A small image classifier, trained from scratch: trained on rosettes with rotational symmetry.
Rows from block 7 of a small image classifier, named by matrix and row number. Rows with one number belong to one neuron. Each number is 500 + 40 x the weight over its row's rms, rounded and kept within 0 to 999. All counts start at 0. Numbers have three digits each. After the name is the row's rms in percent of the matrix's.
After each neuron's rows are labels from the 100 images, of 14976, where the neuron reaches its highest value: "responds to" is what is common among them. Only what is clearly more common there than usual is listed. The data: rosettes with rotational symmetry. In brackets: how many of the 100.
# fc1: MLP up (model.blocks.7.mlp.fc1.weight, 768x192), inputs 0-191
# fc2: MLP down (model.blocks.7.mlp.fc2.weight, 192x768, transposed), outputs 0-191

fc1.485 095:482446469550434510439458481516511530502525418502514471553568470575437587429503454540550492528546505462475507477500563556520494512408512485437563505514402502485525500541530495488481515520473489499527488534553498458587514472454458500504549499479392467531451568492500489502493538481466552516514483486482475509597460521541436534548554448534509514478530540563460463500521456493473511544543480494554558431551474428495552494531505467570513452434536557572492569506501496507512527459456480521503490477489508425439547544421511458490581498462506503460545500526505484492557536423473509511
fc2.485 106:525543545490454506479508507515502446426498542491514469428501505441496407468514505550485524487444488471562484541454421503515498505541483467531433527501500507433538472494484460519446559444448494483471483449464468497448501482582520463519527464523528558479467451526558472483485425523518565461445512515551510513477496495501534539460501461479482569465464485454519480448480527457486497495504504474442466498444540520486434550484542518401439509562500456501498443474500465522483567560479487539484524461544531598506476457570485550541396435558414518490477571432498482532408440508543530579
responds to: dark (64)

fc1.298 085:471503497529530486547484548543604510557463460565540432501524522528504552479574457568547517545494487465566479516534525557503431494477447436589469567511458472455545525492454461499540529450536487500473498494472479480580514518546525477519517520517480511506445531559497468479487451515562545416440453484543486471574441515546451501487530492432543546509495548500478464458521492515477444506595499451441481511483527404451503464483557457457519540467504470575500523462460549565534522482449499526567585517522550508509541462522428548521465490509446475519481484488480452459504432452504574534
fc2.298 094:478530401462478555489542467457535451470429523449473562490503462473406436471532546611486393451449436446500464499464501425473446406556470493489467544602496473474524511514530478586467486490415420501549485549461466492508513444529487462509502538502506453535449505510482485542491463518530515476533483515494562492477501496453591499511478482522527527410512452473504500463538536469457529484563425510489520493482525536511453550530528527522514451508524475453504515515567535464476500445469430488469541433502517563535512482477486500426560486465450496493552543500517514534472476521502495572
responds to: three-fold (49); grey (42); four-fold (35)

fc1.402 114:484479521526491479496479543478437514527537488439437520499490558457526481529411474544472529492497566566519527475563484554450498521528512529504511382480495566558532457500512559443481528554521564465488509480517540535427467505496532552456519488488508535459561432430500507460486604468431449511472531488497486541469546492490491474453472465495499447541460519462532526578492513543558565471435525522473514503502512496519466515523457514479504530485468481485446495479437478476450485513571554531513429563541385478480488447512571481542510565457587566510473500502542518504527561591531417469
fc2.402 107:470480483447491522441490514520573457516459566463438518512438458490482510519597486522533459501463448486572476498487455479494483503546428431499506531526521509497506506459476484492493502498429466500517446479545524526494495557578514480479473522513567500452434540525440544540459435496573517469508434538546572516474446497440564521491533473469515529435465481487427497473475583506494540493583472465465512505447531511529480525529570489446516516533532505444546475535540545514489516510469501449522585439485578599528521481539457528493495469538427512496496543557479509492479395556485558615
responds to: off centre (96); cool (91)

fc1.109 085:509498532458439530498394501551507471507512471492522472474477503446435513501527474588508553520503492459484482479515465563518559593506463393461529518422495512513489486462443496485480513473458483487451558445566552545509452540465544467549483469445496513511527483504498486499496471477532518545536475522561543565471460422476444500496599491451469527547502508526494477548444536553571468544427450475479534464463499460523516488523537493502499552538446533518597460504391540529561548547474481486486478443560549529455432475529534515545471526588480548495486553470509406513540503543517479504
fc2.109 096:525571511457529481491530495521532482512513505495409526529510466475559529575469496732513393519458436585488461501512515479477457478485547564506485491519467524496448492544510501544512493523470542488554513495521501474451534465486451513480480562529502488506432498490423515557450470472504485480530480445517480461531495479435506497500442580503498498481451446499552567492454522477486564477530456531535477517479474501540507561482472459537513472482590471450433475550450516488452468425481467535509482515436493526514523513487484507469514445495559467494570435551487564540531490541473484541
responds to: grey (90)

fc1.216 107:510510464441559510554519517488585519515465496523550456486477545506580534480570494551426571508474469501552516558499542539526417464506539519500482538502464441531556526515488449546514600439488522516428510483481519453554500534524529480524535453479469514538565481509492467494558499561532489418397502515472474460547498518522460432534472481467488502526541570512543438534594512514514434488604538421500435463513520478483478477440516535526519525467509459510467504434457482529537508500516529474514579492489523466514539464468446536476471453519491550558522505481482457438544429385514490480
fc2.216 109:479515489397553513516458513495587505525374459497526517450506547496480457494554508453466523499456482458578526466511508470491416529516425474514564509561537453490570526466504532542479515506511477490482550529487511524557428471484524420563527543492497529505516484457494435510476517535537533512467486529512554538441531484519513473416481494462497473560530537510479492493586527509502429525540504495423512547459613511497406447521597521493507545491451498498634493477474561468452504510545478457488575467532518534481483468516405502475482515488476548511483509480569478484504469514450507527
responds to: grey (41); dark (38); three-fold (37)

fc1.599 094:403472468495560508518495557490553478569464510467463523539506501465497546492548456516573482520524536531518523430618476512426467518509528486495542426494463529575497481479457551471595524554551580469502462475496515523540509541453525567421433550496509521488534538415431565494510542475563459538510454463482513494495514442531507434511512524472554395525497496468463531600478532560531503522531506510519552474454532492521528522504484469501583502489501533497534508499512518453501509477552535479536502505459512444506561461467448437525547575475566544513490469588513536491562517537528509465
fc2.599 114:549548499531419541512518501499506463463482491489532435479464474478484475471540511446431544491422510437571442609446483507520533474521485436518462625518519475471534578482489458561464549405422445507462504492476474477478490502555510439548521446489482487513472485534547458490520453557521543451502527534472534519521423466489553512502532439517470616466493525495495446471467514491483463453498445432462432483423512504486433504489533549481437519499473479493507485506522499501522550527442492492484508431550553553511487501500495523488423467556458506518528560386493476485469465492494523567
responds to: off centre (74); grey (54); three-fold (45)

fc1.181 106:480410466578477506477512596472477510523491487555479526481471482504445508487582376535551487485614555459495548440549479519487524459503465502482529437487484476504457550467492500431482459536494515553464490497475504491507510550529578533499429515497495494522540599502561555469496525453529487521507469462489544474482481576475514437588548441523571476473499455539462548502515516555460510519548503504477596493485513459523492441577497500520523525523464506475522516408472498495540495528544518486594459458512512503477555481499502477524572588494488484513520529519461443379487503536533522497
fc2.181 091:511498555449457506478484521513478456446496524515499464455510517436512451526452546577566463545473469483488493489440452422545514529501461470460421505509570524466482484492529495477459518525451525493529511486502499467500521508534508481553542462533576548468469457596442442526502444437467531444512470539574494502529506430527557550453507531457449528497461518508517502447465551475489502527490445515450514555525471499515548482531521475433413543596560453497495494486496450575479602479483448519500517498509530606481451457566535567552439470519456497477537528500443444509411492519476483584
responds to: dark (83)

fc1.592 095:521463491547496429506455504523485520533510469546529435524470481547528583516568473555523567528618484492504496475480570544528541486438503492490504499430464466520475500536500473476497532462554488558498531487464525506559480561499482501533467447524492475567486526525470497516549505486473489428463512458470466457567451558492421502573509489439495523583491485593431465524484523505516441491563497456474524449545453449525580472466477536555542502461489481518511540506471497549564484497459513453533502443466544422493542531452542536531533524510530478521465468534406476399572503413542492425
fc2.592 085:476491486480445552463516524464487475426457478407539539478481432508476413430459482541499437485452453496487476477485498475499524525512500469496497522564513501492530522544512548482552509481417483439526497539509476475463489470531522477506556495504487557537466467472532522432499494545510486550554545592478571535468584437580542509467506497516481480479560540428557521476540457492453470537473531520522496531521491495429429487517532572493456483547490576512524487448548460460443569459532433547483500517538497516463500533496458468487453427459389451487515579495623501539426515519503537508
responds to: vivid (88)

fc1.668 105:582556530445502446507488512561459513486545508603511426462496518510510527518483510560511505568441519453519481535496538494558474516458441495521448511453520451510516499463482455520459449510490522526529526455534536487511490593495494491537436443553523507488440478539440459530504465434466511436438485454524455449560450484478462508516493519465464578508434447557511512477482527496502473488463469443451462505558469477582559417458486484476501561503526454511471510459381464571553494490484514460524534432441531523497481493538520529567475454518509494559481473474398429410493490455504533536
fc2.668 109:430429541496491498444488504498519422457449669439503506498437524454482506488512564472555490522539524511533498461456448441472492579550478437504477454480581577537530435473500542430541526523503558525476465443507496497519524547526471547469544490516637538455491520538508508507549491471519527497500459532554510528485521461526561539459531542465504454567503523507471503518494536523527535557493526520478554539505480572495543553524513479467471516568550502425565492524479470539461572532529534501501551531475502535554482452543482515553457524510467501408498519538480520535460442540484539521
responds to: grey (62)

fc1.696 104:424513463494538517518487539492569468556457504448497523535496506464494558477553457527542505528490548530513526424602464518407471535528524511529570459464445535574556490482439553463588500533555595479491483451488524499518530525451504565435442564474517519502517544389443561493535551497541468531527456462493517489480545480536494446499546518466529433543532517475477491587478513574531483543508518543544555471438517506493522536534478477528562508487495558477560490514485509441492495515548555458504496466454516433503552464483467427496549560478560502505487489569527524510585521489508483449
fc2.696 130:529528506510435534505486477523489485489484504512549434471472498486469478459535532435450539528448501429550450565443506520527541492508490438524460619489519469462540564465491459534476536404404438487473528492459456469481470505578501435557526440495463502528488478550555440478515432558519560450466514536484507514543462481499526549487538471499484628452488501491476445464480498478487461477494469439478443506450512511455451478483546526473436547485477473522487505502500497517539569520423480508470505426553522553494497490524526550485410457550426503514523564391478462501484483460489521567
responds to: off centre (76); grey (42); pastel (34); order: three-fold (30)

fc1.285 086:501458485519453497487477579473503519540471445502506462565485489523464580463514384608548550509526564491538521497526456548492505519452483478525523487458379528539563526532488529426523477495494558501425462493500552492535563525516513519451487451506463476497543530492522536404509567462506454449476498501491523517511485497576478469531530468473496513489524543550430481546516465588506491540506532527468561476552487396457578479562529467504488513494532530530516516449441503565525471529481542500615474426501479499458570478499540493537526546473491489526463504531481456409536518477511507435
fc2.285 079:495532468476530516536450556496572516515471443507516459498502503527496504524518495755449505528455451481576505502510494480503471463535409501564521559537467480475541515500521548560502526458462479500452513533513528488544504492522501436555559504486486515478466477547541455482456497521518536419491424474556504518529502507499497484446538473445475526497498559532537431480547483545492485509493521494452464530508521427454537465498578499516477527502513472547530487518466575573433471523508497508544569468542531512467462424549463550461491421518469505457510528459490453452486495480452519532
responds to: dark (99)

fc1.19 102:482431506575528476518522514511553489517493507552529463443558589467509474433524499529457540599516519519450492533496559549502462489464543539485491495505523430502520553480517455492515553510525580517478512446493490423578491518429499522498539501557429534516576519457532459503514540534476484499488519464404399476587504513484444500542428525529515476487500535482528452515572498446445481521541475463542484487555486534475492465495505529521492529406519458565449491354407480479526511455529518512498527529440488483484549471487470490458511561470550533514560449480493478460540547493507446458
fc2.19 097:527519546429521483461521481493537522432483620503463527454412487510568479553458557480517465469480451537547516491412464449544529527515461511501438493485555530471483451524500494474509460500454480489464473462511559537457479553625503500499520454514574531459479446552437495455438455486485483443526527590555505542481531508547548540476499499482429536519507532495522511491481521523526522472463582518478502517528450545474528519476529554454454516568512481468487476512555464543481448534458532538492535501535450553489451502551523593545419413534437423476448528539517505488441468515544515492
responds to: earthy (41); pastel (41)

fc1.516 113:514482511463581467519442461571538576516484453523513447483490548517471543491533519527473528604482521464493501525477595539532511555395463475511585504489502447503514493455514454501491523550510484498468533536525534512598448538384471478509496477513445483481571500512488433537518545509522510543521520504419431543577476484456402541537459505512470470526512505537465429490530525471500469479465457458502466485483529499523500421494541531527495522421452531538545519485440564541552489447462472488493516476499558459498502518460438478468523546479565521582524420513473482476578561538467470493
fc2.516 116:464509451536445538533554527409473442468555560447533611544431464490511497510452525556518486489541465519496513443483451443440505440588482508495500506497546573566495516515526579524551500448512518480518488493434464480446534510557497528470530484471557510525463418483531569473566515537494485471498476494485579486422582514541579435489528445514554506504519562498553528536502493542505507472533556580478462546522482551492486552467474522499510499529490497409490524541536487484430494541591500542536493564489457478553509454503565502492487456473459481443485548498564551473488489462466511466
responds to: grey (99)

fc1.145 113:470487513484510472495464475565569506560400446520535458535581502506472561434551427529580492516496482497567478466571502587481451509449476490522447510503379537483537479527461501484526507489502502460500475502476474473558555495497467507492527512515401503516481574490482541481455479487531548474491504461538490484559484495578395569511531551446529458485455535479474519494509502496532445557574464503493536399466537399452509529510530439505543478434531505590487520502482490506533520462450486535498569464493534482444562522441425519525531485504457460489512505532505512521552490483554531546
fc2.145 125:542499468534407540537520486492442438432531591485519493457469494421496456487554511413446535488465519446484493572452458496493525464546518481504437545484515479513504476451463444549474535418448510539482483431468491470391517531556514498486495436503518541529499447514567491510563462538530485466434520515491533459492475524465534504525505427534499585470530522470522475527519561458501462473561486444456431452474492546527445516489477547455447506546506457468470456454511467509518563562510508496468503428488493563550530457520534539509421452545484562558543555452464486504457424466547511538
responds to: cool (95); three-fold (36)

fc1.657 091:484483529476581445525483512527584537512449513544459475487514592490526512508571468518521560531533542547548487464519491531494495582504426513535485429440489452580532463467458483448556498516597555495453474455471555587517496566443528527475405499513487555480575513477465487519468523442536512519456481444514485451497470580463479488548475589439484466564450451495454499555484499506497496564521510470492581474449486506521539450533512503490498488511492463492592463446489501506566455497530581457496535464461496500456536489486460495555519553526523542522508440582435459490516485493519512460
fc2.657 094:505584487509474530511533503468504549480501488530562535515530470569461464485448511526472515441471429463538444490501514484521551434548452489525485601554482514439468499534541503575433468457466438489558530561441406440489521487532496446541540497505529450523453450550539479551465423507469587484534515531531495562474520454502526501474517492501493586446503549494507495461499461457506448474493447537467471521485528486479471515451576495500517468491481448517513553527585532496458481465489376566495509501582544524540432523494558549487474477477427420470516542429528508516438535506522489509
responds to: earthy (35)

fc1.384 087:508452445489446480458533569472480481481473484560512510444539440530427450422500403543570463457540470479512445404568464537514473454534457492450462478525485461468526513507453455470451494528511487480506475462530513514467481526524580507530475506524474543540474513453487595542459525453493500528537529484508570467466548551575513479584501484523534536478513455456493569530524499497449571560468516507449606431562532496553465493538520531484503463531448490502480484435478428430536500455582521456503473493514460510476519554487477518566550525505434502476501572490528490483443527526576525466
fc2.384 078:535566545443515482561474466515484474418484584459532489481446491491521497508402578704494502526420478479537491499442452445531515503515445510526432521454520555547537412513524545538485527517475532504464510466455475482507496551501483476498524434513576559490484427544510447540542489468479518441472503520500501514475570457538485516451499508468475514526481542512566498539538528490532473520457515505437424500519497548525546520453512530458455512549520468446521503535492479551468551536522446508435536480495522517544428478511503550593417488507459460523473534474494519493488512462508480525
responds to: earthy (78)

fc1.348 110:538545514412485476488542525518491499462469485586503454451535506537528482447494487541512519503454446470528495541493499508565439495498493495513423542553516451443532552472486422534444560455469495533495493467545456480484487494570546492553530488558491547479462473547475497517461429511483591395457497512529524450519478450545491539532484491519491526496445529485527517455539488460431494492590513466467470508509509481499470435475503525455440514529492470510434460413463438538550569537513463516509576502509547538456487511530495529550440398526435477466498554477464456475448393410511533551
fc2.348 127:422466464582490555535408473507546478542512484383491536552473507452441567477533527499494493539486529479497493457498463500412476515508489462534556504460471565536513507510502622540605529502520525445510545510479498497537517450458466461498557526431508442509519512461558469487557554523531506519492468517511499547503501505499507493427545472461505448539561524543518437517487492567558514534499489532526491515476482500457542575526516444544525543461540524488558525608491606487424490498485505521470483523488495414538558453489482452444542493483526542481494517484533482559579511534427532511
responds to: three-fold (56); pastel (42); warm (38)

fc1.184 097:521390487510512435441509516515508534491454510548472484461516501484486499468573452545530526490538543476531475468501495567526519510487441484479473432465499444554538483496442445423543522524527526490494427442497574535495479571453563537465429458526477556500558520477527527490458511474558474533491515485434470481489503547511455496593466563493491478566475447467406523567504511513470536563470502457496600405482492508515500455552532545502501473503472480503536460394461465475582453469535565479510517459475463480455511517438455491560529544541493551550516531537506490432505541522578520487
fc2.184 104:516556508552434556509482471492518502483520517510580495525505479498492490479511536599496522487505408452512443509474509469505554473521487437515479620496461533486449466557538502566490511398449443477520533537499426411461512508546470443505560484501494472551417474554531465531500426539489567465538507541515469563525488450509481530462515479483474610477526581488481473494477508459524429482532458487486435474494509490460498553434567503503508488473521469521506543550543549520461519465480407546477542478561571521528453488484549571490440415486452460475533536464546502532489494462508517515
responds to: earthy (70)

fc1.397 097:438436505537493508449518623484475478499520472521463463428493540485452473441500398548564515524503549474456528510544446506493480520522475450509503484530497473481566581424490488433483528504491578496487482426528503475519481501534583514538515515523491567466497510455547498445484517463501532482485456509530533479490511494581530484484524482488522522520483512502476493505538473564424534559525546516483549537539513475456481404574517525450446580542486508498501427357436455470487561533569548494541514510502479526434519415552504477550481496535441525487492522481471434462456443514518546513
fc2.397 085:487507511478513492496538443493562527506468529490537556539542440563464511528481537527502448465513398494516431466490531468505538454514435532469428544526450536444498461588529505549521479474496391493541481536474485507472560459567450559467498492510520419504450485585459526532446441496508522444568533468538514442518566492482514541494506530516524506424496512483481529429462481450510549463490483534527528492521427489495530586424510467561537450461546463532508578599538491518479470425441466550486565472506476490573507527495530558459526468454455468466504507562517566526474500505518519523
responds to: warm (87); three-fold (37)

fc1.126 116:511509562443500465517457469539518505496537501523502405527497538504540546522495510510578542596492570467510454492479540468520518572436422437546477473438499535561520463488528491444518508504542519511473470518499539521542532571447444500479426457561512513500493489539438459521555487421486522440496467455525478463569451472529470545527515558446463526596426458564454499517456514467485446544447484478474494511511422500544608478475490471497494502509566497494580518510497502565531512457465549499503532438415559504491483495497537502558475524508534496533513414558401499484544533472484507495
fc2.126 109:530539507479475502512485534473517474443508557492511486534431490501510509557494596641487542530476471474531533505438501382527479472524459469499486518492570560517521476500551557527433531478483505576443543521516519521506531517539478475505570468495627473476482443580530449508519512466475526438445465529545522523490504522487545475465540438480486537526521516569542487475538523544510483451487504528422466566534498499536546499489511480486477557551523460411513526566518518593440524552498479497545524476483513558552405451561503576526465462517458504475472527460445500463475482496441476534
responds to: warm (62)

fc1.444 118:483515483503463569532420501599484470535524483462552464464497492458414493441537510524507513459467526420476475505526441544452498550535439454575530542478509471461549517451406494528528490417508462459482566455499480513487453506481578450566440522410494497530508520483499478508508462507594550485505446483550562471459468497463484445498590502450490548525489465518502458531470477542557469564472479476486509469426502482509505486562554494476506547524437515527595447519449577515568488529487529523471515461559512497500519453526545483509506530563464488478507542438487410536492473556515562495
fc2.444 134:492530500504584473484538513551545513528539488482346532493526541479577502559504467576542432493451530579475516507515478497469360488493491508533491463548466474495505498491475500547515496527491559482530493451520537549461500451489495523508475612509488557455460492427476544526422542471522454501452475442521472452515464533471497475464448551496496455491437428483495557522509513519512592498546493549516482496487482506524459519538471492483509500495570495455474428476418489435430477474511566500492504518450483561452503490498449454449520495479532512545564430566510529537550453576509501543
responds to: cool (42)

fc1.379 110:511464464527430543414424490498480465499496533430484512556421423500475576500573456529537488505530524457513500492503461536491562526506493374462540552435479562574493488517443537450524514491428460514501440460500530526500487556523480508453504482465500490479448547486483552481571497529547469527539492545484578537479445468537482523518603448471486524486553519488404475577431525542543511493469484496494521410481493506476515542518502535504511494529521593498522510529489507503552532521435486458501451430479569479516520506472476498476509484545478515528462555524486531473610478528506584563
fc2.379 116:509509572442546425509550470497486549471502540559523527475521570540548454529429582461514476471548483563476503455462565436554468469478530559483454432519577485472470464547561467495464444569524442493525536553476491474533469511496482512499536455535564479514523443571492488503468504460407478490528554534472424526501582484536468512485435547515490440524462485496539557440551465442502489485445507516492484543585511520514504463450506500524507503471468444505480574480519451541488464436513441567498500572531430479508461535493530537548507494451502453475525464503521505481422575525514446428
responds to: dark (49)

fc1.279 114:495481419548451502464484508491468501574467441548522535535488435565468566473540471531503534490598501462477532468522568534485512448483512503465603549519453492478501548532492529539427523487521461597507544525477456494542475511497494495537548560473471438527437577518559523507508495549487567495524447442494546462524477531480454451563572427523601486477535550587495477482549467524518451424604504496503528495482524420520470485467489504551568489449456540531489557531491531504554546536488473467542491494508529446512553521464493492456533540488500470453480507482488511463536471421454468454
fc2.279 124:480504531491490534469466491553512472510493549466450479421518596387499401483521520421489471476443483514532484528493418513462475520552513453518459508513499492438505446469454464513513516486477501397535502450493502478424488478555539463521525499491514548479489481487503473493447480498534479493483505531555479536471480454470516535386499499463470496477446481391492499468483562479526543502476452503474495502477537527483408542569543500419439531536497452513472434476498492475455499480496507525451500530544472623496490447583480534492464469552460571499529540468544454581452465558523515586
responds to: three-fold (42); vivid (40)

fc1.239 100:542504544507467547437391490566488494507571507456441465487454492464487522521550498538486491535461512466488496508495485554501547583478469382461508517420515523549469451485409502469497497509444511434516456416586570520477456571486491481461458452468513524485463483490454479508515505505510469532504535543503465569496422465476444570461546487454427549510512494457446477577392565509577522475450454443475487443475505498520506499513516538473488533504500523525501459523440508534524510502444485487481447488499537530483468490515560528536472494559518575560440505512503495523587488532516559567
fc2.239 105:525482494459510446475564511498463502510503585568495513471439500544517511510485582435513523427506499522495545493483563500538481441495506551500493463492634488484475499502497458525475492519477421565481536527510478506503436604538558536529486493511635483499487493603485532490478488478472505442475480498507521480475520483489479423542472482499575489545469484557524539446535530514543506415523524493466510511526541457533515457476456505487535544513437458434444532466477456575557508570504541492589509521555484497555488524529510538580492504475511493492465504505453479371416468484541477470
responds to: grey (56)

fc1.573 110:437456448466540505499549591450557504548453438528511524519526525543480527439491412540548474513478530488537539457570518487466440458543470508509532446556453498521590582461539526482522516556519500552492481526475489456584550474507548550462514546527494495529501523457513517499507519481483525442477438437509543448500559495567528438533500526508582438492518555536504496500561479542450502544487515535486547542522493430477506457516477462516547533481493493475528541453505493469475543483565486538606546506467465459500578424499460426480564521416486481471521506565457488408500499429455504486
fc2.573 106:513560512444484554550491483528599451455502540431529470484488510414521471453508524533432508488394466437533469527470477516481496529532498468506441550466518498530543450524470482563551561436440511405483489456506488445483469551504495450490512426487499561503505393485483444500527486564541498463489543540488493558494515464516489528472479498478432519530521564407530472543530542478520447506518519436489384440489469537460490543455569552455472486497487455510502471502496510504483544517492474548439566534520516511513499499488506563515398423539455539537526538447571515528503481511560516512
responds to: vivid (100)

fc1.741 101:497570526439523497539469551500505476506494514503510512548513479502488539499483463536585488478463470511553489414573442484465445556547441501553436455446444588535539466524490550489517452517565520468516467497485523570458588544488501493471417481495547509478493444520418534509457479407490515452487455450582530465463524482552508478483543579393502487594465498511547572539469515551557509556478499521441570482495475467573573525475522438479547483521518457478539513514510509528492465490547524502552532515465488497514470482486524563602497477529482506455441531568472496495511487474541529508
fc2.741 114:506523490518482508488527468488458488465522506444483467516491517486496488480479509516431512522441562525392500630450479510492504476510571523478536563548445502491477564461483510527474526485441561530501511457497493500531541403517471521517565521477466531476456517459541481489526514563459491529507494506465503464520468483499551519471497491603502535394532483535540476497516426518503504482497512538611410503498429534451439541519458505446407503514543576504450440537492472444448564525470507491469468483499518531472520500522485402399445527470518470532589444420495528542510466481460472513
responds to: warm (43)

fc1.29 104:448498522527510486529497581504522487569535516531504493553544515512551583512498479527586501521548513534512464448541507475444499503502495506542448463481461552502475490521519535454532498513557519497550487521424494464555572543494499557454466495499522458514469535536466497501525480436467540424511442387554461425564498496526511469481564561420553474538442492555485503510456482524500501542489450536499546522503437469536618522487439412531558543503572454495498553500504497566493482436519523507599496510437520478490535459501539499556535530480556458480526462542420477464510542413483549487
fc2.29 096:566545483518490507479531472458422488460543565439491522512440466467529440533497512496459454436463514491432497550456460502465465458550557500490507528504505508517481513506466525541492494491427515473529475465480483520431524449486465513476510520493516529506460455441528578537544510558502453592476565541431541503469478534505596509477459475584489534422506437467491577506515498504518524416506513536526406489481545568507413559474445556437465466528506584446470462570536462426463518502507477467484436500506506552528512538491433439418493503488495512546525508465523582561517465529490472510
responds to: off centre (64); warm (52); vivid (48)

fc1.267 098:523562566511526429531485496511525511493571441563516500511560516523582493455454486562549465505581482553520500463539526540495383484470552571541477499478398513498476471536536501509457517486546508492540482514445426472480505487500457486472531511523415523527428451492523535495453487511422552459461523431511454456558499611533407522496469535499524487535429469491550575485523463500496503496567489491521441487483529444505469516438471471509524490444489473574416506512486473498486500482507487551506496602514481460430530532471536514509516415488496439471491496506518523531508507394530486490
fc2.267 084:600599527529454465530479433517439478427513524460510521551501445501466465509452591578428535482436517517503496520461483453525472505488476521527488533512499538506525436567514565562432490493489501508488514516473501549440512450400433467514526499491503496463512383435546513569521538521451443596463551490478526521463516526501491506496473505511463546457539507477551556511517510465521492474447474553477427504473495525564426552454502530508477449485536543485480490586508525502453511487503477484420436462489433551544490537460437462480467523502531531537505510480535541569512560524490433504
responds to: cool (86)

fc1.760 090:400490498542456553437497577483468457520562454391479534487517510450475464457458426536499494528510536504433487517537439504419509513535508460486557503544465529464501586474509557473548522520487532459513494504497511461502532423509540523507547540482458524492499499418597505426535522520475475554547461498497529547495536480569515486458563480550533499460520523470516474492485451562461550544450495570563504538519461473415491502592489478465450563496535555504484466485466492441423487483525505557543446538524466513479507443533534394451486536465480504464538498444542481533485542546448496520
fc2.760 107:594522508460542487500528531497466549530483512595476494511458476522504545551538505396499502449570477460538513498494547505564502459492483519448498499498564470478445522509490466525386468517547428550502529528502516530530486566508522501514455479500564411499517489594431506559461499476490519476496505482515494529500449549421511475530503476493499496522482446546472514430485550472510477405520459445434531503516561472600512471433519486547543509497464422494483553503530520540579420477461471436555468465547534489541469545493506591523570540523544511504438510520435487414482517517512487506
responds to: pastel (64); vivid (33)

fc1.292 104:529524456483453541442434500541447473518530515472465510516461455471487562533560478570539451520500464460473454505511505576481530528501488404419489534417488539575425463501451483475483509538436481501554437429539533519481465601473487499440458458486515486504402491501427531526539456505521485494522524511486520527492447442477424545514527492453476523471498479479423491579413551523557509450498448470491499400498491495548515514470492527502535502500512526508480513524439525511557530468460453463496465471457560509522479512467513521512503471551526533536464509557472519477626474540539561586
fc2.292 115:535509550452525438524544483537476545482486505575515478424494563534513451523444571545483548463527540524469535514460600485587489500457517548494486461515606456444479496494534430525442457542508406525494546544507516509540416560515510494535493470530563477462555452609492453504465507462441487485513544541480458534506535465504443499520439528520491483524451480518527520386539491446513458457453508497482485533527514495514494421478521523483501518501424442482491543457482464566545485530483490530527497495581461523520432536541522544558465538484524486508481459486476481421428543500539444462
responds to: grey (98)

fc1.759 092:505521476521508493449483512528471514500574393500496452450493501538541520493487406579480530546510491542477537546504542607514461505475582525514576548507465452448465573481457459513507527442474501517455521474558521504512444461507541494555527512507384523484477533446545491420523517572486488513463528528441503504542472533561432495525515433552507514486517477513521487504532455516449502467548538488536469479552514452455462430507462546465462548472467566619420446433414451503540516531468523478495463511542493482424499497511484484465467474505488492512493485441499453465510439461504533422
fc2.759 102:527505537527444521513419516529510470487450453480543475511424469490434496530562519482487520497547495471582468464500477473496544514501401449591537512447523522497537527508497588521487485458555460480483543525429513564473459479485512433545517494461502438475517509520568472513517512477545545541507479507508555532478496516506525480462572487423491508613534482550511491472467522533498448532458439512434552512418561473485514490562550510552496552520484509482649519534514553542475465507489512438500496421532537529496392502506508495506515513547464517485430567470501449480505554534436521554
responds to: pastel (100); three-fold (45)

fc1.311 092:458520482470553463520478494536563552566408454495529500523560482531476563465562442516590497512502499494568544428574542563470435506444476475524519495485398528518551472543464522491520522544517497480517457521477466495597536500455481505458521521514429528476469553456473548485464530495533520472486510483509497536507507519595413535493511524433528452502487558459456507507539514515541461518583522517489500440474567429468510534477545463495558461425480566579507541508510525454542485481474475505505543483494544445459552507447428483511537493458480479525438468565534544500596512472559533544
fc2.311 112:546468510535400508490537508505448431436502596521509486438504517427511434477524515455470525479496504482484468563456456488505542463540517507457391484493509490493489459461479442498463541444444518527517450435467509474386527527559514550482471424532536537533506439537535509533535477497510488442453509485523492452494492514450539515509486467526501581458464503468527503483492557436485490495513457439466473474499455549544462546493472528453432488565526423467442466450504445523513573520531522526479504440485453586548507476538573556553437483549490542531563538470458493505452436489563490556
responds to: cool (100)

fc1.350 098:519427491516523455442521533509537530504471524570479481451490517502528484487611447550497544483563524488532488489511503577517533512505463472474471475444506436528501504468414450440536537445507511505450433442497567538470453595505590518504442457514480562540539537471516535474488511537573462525472524484451503467487487571489487479612466501482502503526485461470393504572515522525483491505569518443501545412468512498494488432524523542508496489510446489518536458409448459482604463497520541444519518427498523495453522520484461503531499535546494549555497507506472475424500466499586518449
fc2.350 113:516576541542490513545507430518517518498532585532553499497483509500535475509455563463478557460508417490539454520455497517508526468517494490554476591459501522465478439566496498563490499415490424487482515490457421454476497533580480425507550456479510456498443451553544464515461432541464586438526525539527453566512486511504476532439514472469478564512475547481488452492468490474546436444495486494473419482486514543461483558427549502503498472474498443527511538562535552516471478506469450563435520541580537501530447485499556588497453456509478428466475518431550504527488541463547501468
responds to: cool (53); vivid (43); three-fold (32)